From a checkpoint of a small image classifier.
Model: arch preact_resnet, activation relu.
Data: trained on dead-leaves pictures: piles of overlapping shapes, 145000 training examples, 35.3 epochs.
Rows from block 4, named by matrix and row number. Rows with one number belong to one channel. Each number is 500 + 25 x the weight over its row's rms, rounded and kept within 0 to 999. All counts start at 0. Numbers have three digits each.
# convs0: first 3x3 conv (model.blocks.4.convs.0.weight, 112x112x3x3), inputs 35-39, a 3x3 kernel for each
# convs1: second 3x3 conv (model.blocks.4.convs.1.weight, 112x112x3x3, transposed), outputs 35-39, a 3x3 kernel for each
convs0.19:458480492544524473501506488498486433537518489510526498500505500482477481486521547482524518492479507489506454467500544472508523493545506
convs1.19:471549515485501512518503498520527524532469520508496507508524492517531512514493504529519474505496457498464453481472533506438512487470516
convs0.20:482493522465491476505495503495534504494477560510493546488483559480481515517531514489482504479430477531489496502502481495483529492498536
convs1.20:469480494483503481476520472473476524485497463482485507486521458484547507488518494494482475490501493460507457500514491486538525519496501
convs0.21:483521479516476516483460541523479405504455448490474467524494482478502478483543515468517529483509523494494504492515481491495504484516477
convs1.21:486495475485487514501463522512516510488515507500496473488463536477497530524504528504506536513509478531561506465476482502512496552558508
convs0.22:477500482540510508472482445531512486512502511485515516467475503490502529483536503478495502499516486511552468491523488510477489509470452
convs1.22:459486517504508519510461462505490452475465451487514527479450460464480513506507540526522527529530490526475498508491464510498493543526510
convs0.23:533537483550489508481504518491480501463549492516458526509486489504541468485480464469502484515464503507464465518515525479503517516502495
convs1.23:453477520495492535519498497486543539534508542533510490534505494494448475505497509503523494496498501533467514509454510507479485530471494
convs0.24:509484486465586486447522450530571485519466494469493517541471496522491505466478476508520554487537538491505537493520476468506489490495468
convs1.24:498522521502566489507504483514499520506500512518491492475464472484523499525500529476526470439458515482485445520502502504484473494503533
convs0.25:506481471512491520477488451496451531510502513481543505510478517505506543477461476477526483449532493503484492488557475469495493482519484
convs1.25:536510477520496451510515481494532510580576501565495479468523490432531453486503511479479547490421508484454461495526485477502495523550488
convs0.26:502503482493549490529518486507481483517507615529480476513536466526524486515439504450460481485503502529525490507524476532478510499501494
convs1.26:501482485474498499522503466520527518541508476554446439488508487467476502517548520475516514467476506470488494516504507485515534489496520
convs0.27:470510494533527509502510508496496509490487491451454476511495495476500452470510546490506496455460495472494489521476512542527508562504491
convs1.27:473537505522492506517490483498482484492480457535470459475481503494520450479485480526474482497516508523457521462521492479471473509506478
convs0.28:480457506477544448431549479500505532516506493491502558474495535488488549552487505492519495466495520515469533499505470469499492502491479
convs1.28:454498485464522486512488465500501520502511498543546512526481502523479466496516487503516475486510502474457455520483492473463490498508539
convs0.29:492487470538546507515464482499504488510499514545540527489504510480487497506533491485500525464537525501541498511488492488509500458494517
convs1.29:495502511503531531514476519519486520517462480476480460489441451480463528508461508531502477552491468544503461481537495454488514477489510
convs0.30:514536468517517481526488537517543497457453479539511490490444481498495491525488515517516501463496504500457481551549473478520488525517522
convs1.30:478444479482501457485499510511517468505492512495470462462469478485539505498496510510491481495518520474580508476490482489477496498527488
convs0.31:488508489515466503497491505539486477506537432456521497505464498524506485506489492489497510482487470509469488493515480473456467469563481
convs1.31:541451484457508484501507501470509530485464458489494456455496559507540522504480470485455494503489496504508489504471470488524487492512501
convs0.32:445550559468476503491500495506449466498523448562505479451489489519527465528534476472489522535483499518459503486518481548491498490488478
convs1.32:566520528525486515514506491494519549476533496456507490526562533510511529495479540479493472511503496500559550480489529508519530439480534
convs0.33:464526512513462513493489538476477509562519491499442526482478510485490495473457491510478499505478494487489485496523521546467497500515490
convs1.33:522471458472492480492492466507516520492508501475484493507476507467473566488497526449492474516529506502528582528520452516528515484586525
convs0.34:512497434467602519477468548546499457470496509506458516505496478504527484546519536498493491498512506519489467526495523528496508535501468
convs1.34:527478478443579461517488522537526491515482491538498488503492490496515528545511519490570512559509536510504482516484496467513481456488515
convs0.35:528504535485534435513529517511540497472500419513464503510517457470516508488470500491476479482487496541505492511542470504514506498489533
convs1.35:482457491500494480441472514464509505492500496487494489514535511497538498498505473496483491517465518528568497489487480547488484531545518
convs0.36:503496531526446460477485432497515465475474463507499501501462481493493480537551483514524484473481466508476480471490494479479488484493515
convs1.36:457482517489521466523508513516508538518502493522513502526481504480476488484464474512504502520497494506503508521523506529479492482530561
convs0.37:497451525503490601492490508520495467462518491488485499465524492481531478494502503472489509520499489526503498493510494506489473468502490
convs1.37:490488491477507487531466503512493482503492523463496535501533526493493524527520519505489521491496508515498530466483465492513510506514459
convs0.38:525491521519558522445490541457438527531454469575516444500482492509524482475475529487497498521513491493474485483506470478455493472467495
convs1.38:450521511473472509504488479502522475488472514524505511479489489507459478456490511534505485503510525510542502474493488485518511501470507
convs0.39:494482464543537463502491487468518513493488488519462484474493505527476505483496531473495489472482473475494476458493525548474509461508478
convs1.39:507520511464463505492500518458492507505495487503505491511504511492540487468505500544519476516517515530533541489528479479480475467499481
convs0.40:448520518501496463477497495552559506485544542488489496472535513475474472514473486493502476507515507505473459491523473503524515484473505
convs1.40:485508510518477478499485527519521440479502498518493490504510549458496567503477541490443497484468465443536520477483535462497472538495528
convs0.41:496521551548543558521465515499490532485545472474481531517504529500517523502498488476445509462491509470498469478499517499493516464523473
convs1.41:546493496516493464493484521475485497517481480504488482459446490501461489538507521493485484500456485488486463505508510519497497502495507
convs0.42:508474474506498500538496538547503515503489544492524504515490474453517487492452470562473487521490514480438480517508477491476478516506529
convs1.42:486441490503488501497481488486483454492518471521500476471498522505512562481473527470454460527495492506558481535496479524502497516500504
convs0.43:449494476479487460470502496492521496521445475472493506499485460487488512484503513492496509529490482479483485479497467530492492499505522
convs1.43:510507502493506469515505477477482437508524518522542517480516485504496509495518496522497507503479487477462527539514562529530565493502500
convs0.44:487490469485486541496477532506503505540491546487476504500510450510479514478525518512487533470520479480513473504472495450501498552488497
convs1.44:529527508522508481478466492498508503495508485476508494507496491481496489561493448496467501507504506456464505515508530521498486513513502
convs0.45:542487537536545522527537509550520515530458473480487495463459472469508492488484486519496487525509507479480497490501506501552497499496487
convs1.45:520465467472470513500473495498505507507485490548480481505509526499512517508506500493468490484474450527525527470481515496482491507481477
convs0.46:545550525516504498476494476466487476499580463496484474486467509474489467517490509511496480503458517511488503503485484467434515487524512
convs1.46:523471500522490540499475544481502540484524508527529465510499517537509502507502500506508486496520504509504529498488491504520476466492469
convs0.47:522470449523493507455510508542522496493481504591486496503560491498486521517475499534547496522493475479511505523524501515485495496500454
convs1.47:510532488521485537510491541486491498538473523521484495482501528496449487534466484487513466501545493510527526544470516486478516482444508
convs0.48:464498490422539488499512449501491467466507481501498494537480483461458520465502486501483472495487500542477467503513514506497467507485500
convs1.48:468489520475527471465553532497517520511516508476524514498486525506528496490527461487459502513490509474495485453479490530495497518504547
convs0.49:489516493517511565525512507477488488515455476598483491501464480489508483478537492533523520487480481466537556528492480524486515509532477
convs1.49:512493461484496514511516490524486502505524482479487468503479511483497491532492499487492497504496487484468465493513503509478503524526509
convs0.50:501528496478521438458503521492498501523467515466483518495479500537466478502513475500487488530475495545472505464543519508467503518505487
convs1.50:521512510497506544501523501523542478509489508497498523536478475507459465476533495518506509475509472474501516479542532482514485474466465
convs0.51:491514488549515525488464452496498467442466525499501476503516541521555494505474501490505492520471499470505510479518532514491478506479453
convs1.51:490492536528535519518507503457498464506463455510504468522501487485551487509562551520511540474483481531494490485535453484503495467491508
convs0.52:509460527483498530502474479506516513522485443444501476527497456478600484486500524505485463530484495501482495505483484515508535485461505
convs1.52:497484484558556518531501507497486469480466471473520474486452505508456501502473475508491482491486470523462478515520492464486508506551509
convs0.53:454483511459490506468522529500571569512499553458460511501510511489483515489539492520511519492516472464507487464505492508521491497521475
convs1.53:517508495495491495492494474477482448493513535550512524495492535510495522475495480492510513475499531468510548514521513530508481507526484
convs0.54:508517526489457457464467489446470482495518516504468484518464471483468485500557502476468467486459492503482496485507483478486495480524535
convs1.54:498469509499497504519500491501487491530541532474503470480524522519533508521511479488444459470508508487527493548545579506469522460452491
convs0.55:488507503498498498501500452476477485475500515540487472480476442492486431481566526514517491487506465513514505510482459528518480476499514
convs1.55:475511485506513505473498508483488491509515529455470488463476508476478491513480469506480514494462519481473501495556544498494491447469468
convs0.56:494481513487498469479508469491470460583519498512498507491509488473508493458486486498527506474540488480487538513536519515507492532572452
convs1.56:487517506522494478496515492515537474495509470496535494487475425512481453501483507486468501490466515482493514521468496497491456508495492
convs0.57:506488488460479488485506480505483531534521539474485517503459496508469506518513534502460489507496484505500515512448519537508509471501455
convs1.57:491492497497453499510479450474450506466480535460505504484493534478520536495529517486501472476513499533544515503492489491450480532537491
convs0.58:469553476529547485492504466513527523449447540534528517516551535503481496541550506515516513529497570547494496513494524518475517504480513
convs1.58:469487489480555481503506461520502461497496480522492489480516533499515516530490527456496461482494476468463464444493521449517527488473490
convs0.59:492493464534568491521502541426453496486514519539555552517504485534481488520497469495472523474464517484509486498483504500502515500529501
convs1.59:514515498540523461498520505572570593538516508524463490505483487482517583434528576490562506543485510505483477517491457508502504445494500
convs0.60:520528480474483512467550538535519485432499479474478453486491507493420472557510475490451486482476488451457473467449527509504473463497481
convs1.60:488507530484510497496539495499464500495470478518494495525514471534536484491468474515510480496484480442487495504514567517484478466479481
convs0.61:523464477471472468528498526499461490558494477532495498515575536458534559543551523510521464541516478555528497544557505501507491513498471
convs1.61:511499517499508505507555536455486517526501507507504584519555518482487492489494481520487507492460475520470467493490484483510552539500506
convs0.62:544500522483487500476507495462478479480479500496486491479521494493497496492492498478492497507516513526539518475471463426460486507521488
convs1.62:489505526505469497488501527524468443493461483515483473510506516524493477549512477505535532503546525468496496511512508547481489532515503
convs0.63:463494540592584458433480570457483503514473482501509466485488458511524466484535502498481499531490484520546434512485476503478463487492490
convs1.63:489493506483592536517493458479512501547495508530520508516501473469493497498488514464456487528516526466484478503516490503496481494479508
convs0.64:523479545480492487504520495530507509499572508487458471521455502520521504482491466499515485484493488518515502495480529506546479493505505
convs1.64:495463472484484481470435510505511519514552510527497492439522548474494540490498489475487496519560517502538509466469466511518499541546506
convs0.65:502526523468460467505485457493502479471523502523523517538502488499478530479480553503513483515481511417495492484502481483492486493534483
convs1.65:494530483478514459515518527534513500517486494463508514470508486475488489482479484515475484496524479540508504466526492488474464521493488
convs0.66:511502482444460524467473464511508465459486475529477520518469518497488465503564492462461488481529492546544477537502482540491442524490489
convs1.66:462453492509488479506475494476479501513490525508511553535519474521506471506446500461490483490505523503532495502525496546529497532503504
convs0.67:520501536488520554522543553516481466492504479503478502514498526516491511503525528475511461493483492466459462506502566504476517519518523
convs1.67:505493472497511511520506485477446491476478489536495468533489520512511546520467460490502502492462461509510487503516532513503513500503515
convs0.68:468460477474475515486474540526476481455465506545502464500524449506502458470515485515467454544518478511496473518503486516503509494519464
convs1.68:521484500520518495514523479493504528538520516523479480499483513545458475475474472445521531501504479469470488553524524549494505472456513
convs0.69:473421483503524524490460511492466465484524505565512497504508476485453515497502507503471473495529518500476479455469474493483485494464456
convs1.69:496505485505558518501469463476505517525492499510502497496510501509532472496517505503467480525542537464501468443494485526475493479499489
convs0.70:505476447485477545490540469484507521481532463525495543498472501489507456465497468513474469521499465481503491484460488501473497523483519
convs1.70:513481491509484491493488530468518485496486536515514509512483532479497500536491500484471498476514500497472484468504493550522508490517522
convs0.71:488509510471536531491477500513480473537545498496517514521487467450461481529510492495487456460506490464497493515477488511497478502461485
convs1.71:511542507467486469487472480484498548498506528521506534462479516506489554518523497522503475559519500516513517492523518452487483491497515
convs0.72:495504492489512487475500515497480504515474512573502471525542481499519482479487458481505481511500508497535491490550501495540473507469514
convs1.72:518468487482511480489483548474513463488522492483477487488515548457553488497473497508466500514530540478526540504487488476510491513497524
convs0.73:514487450508552493502485447461476502535501451476532510498513499521493509556493501472455496464487492519483508511522483535504491514530501
convs1.73:499502511454505502528467530478476486527488496564524502480472518479495519506494510509545509460466507489464458483470514507510483485485478
convs0.74:520503516487493496493534480486523479565520455504503471564523483538520484471522486480491520483481478434484467566504511517535491457479492
convs1.74:526533483507503492529476525512460471497468514519465498504453460517505483497538482525474463509480498539525524491456535497490487464456453
convs0.75:467514488444452515485492471502496432495505479480501517524467477480510526481503493474512515521486513519496497474484492489476503470514484
convs1.75:474498541531519476505488479502526490515528464501504481487501514486485451482471455494504559498513501489475517475495447504484467537505489
convs0.76:508476529479497457550491448526515482527534546507495503517501536494461496473476458484474446461459499474490521505466485505492490529499491
convs1.76:471507516511500504523517506515496451490508482502526476485526497503509496515489455504494473507507494529497474499513563502454513504494482
convs0.77:484508491504549480491521427534484467523498491484462479456485466491459530492499485504499485499515524515491506477508479516494479477521502
convs1.77:489530510472531470501545534518485521473508490520517504499482500505507494533493504529481504543530504504500493524476489526518534466507551
convs0.78:510508521538489506550537530526517516476492483464465484473513508495484508501520495485482478508471468490497507515490496492470479502496521
convs1.78:533505499496500482547535470456529495493519498484511486501491496520506524487438449498503520491470470519468481525500491494513537485492538
convs0.79:551475503496471525540554534513486500473478495496451496484515533511495491500548526526524500508499512484509506541535498473505476453497456
convs1.79:474455486491469487510480502480496506479504465474498498468496540513537514496515491507490544494498483527489463505486492498512533478487491
convs0.80:500503487548515540480492539483531460481573486420493500548520498502504517483533495530510523487515489487488527502500491490526521467497467
convs1.80:497481520524506455500491461535528512506485501473485511462459458505469519466530549509484505477524482447476459498475473475458460475489543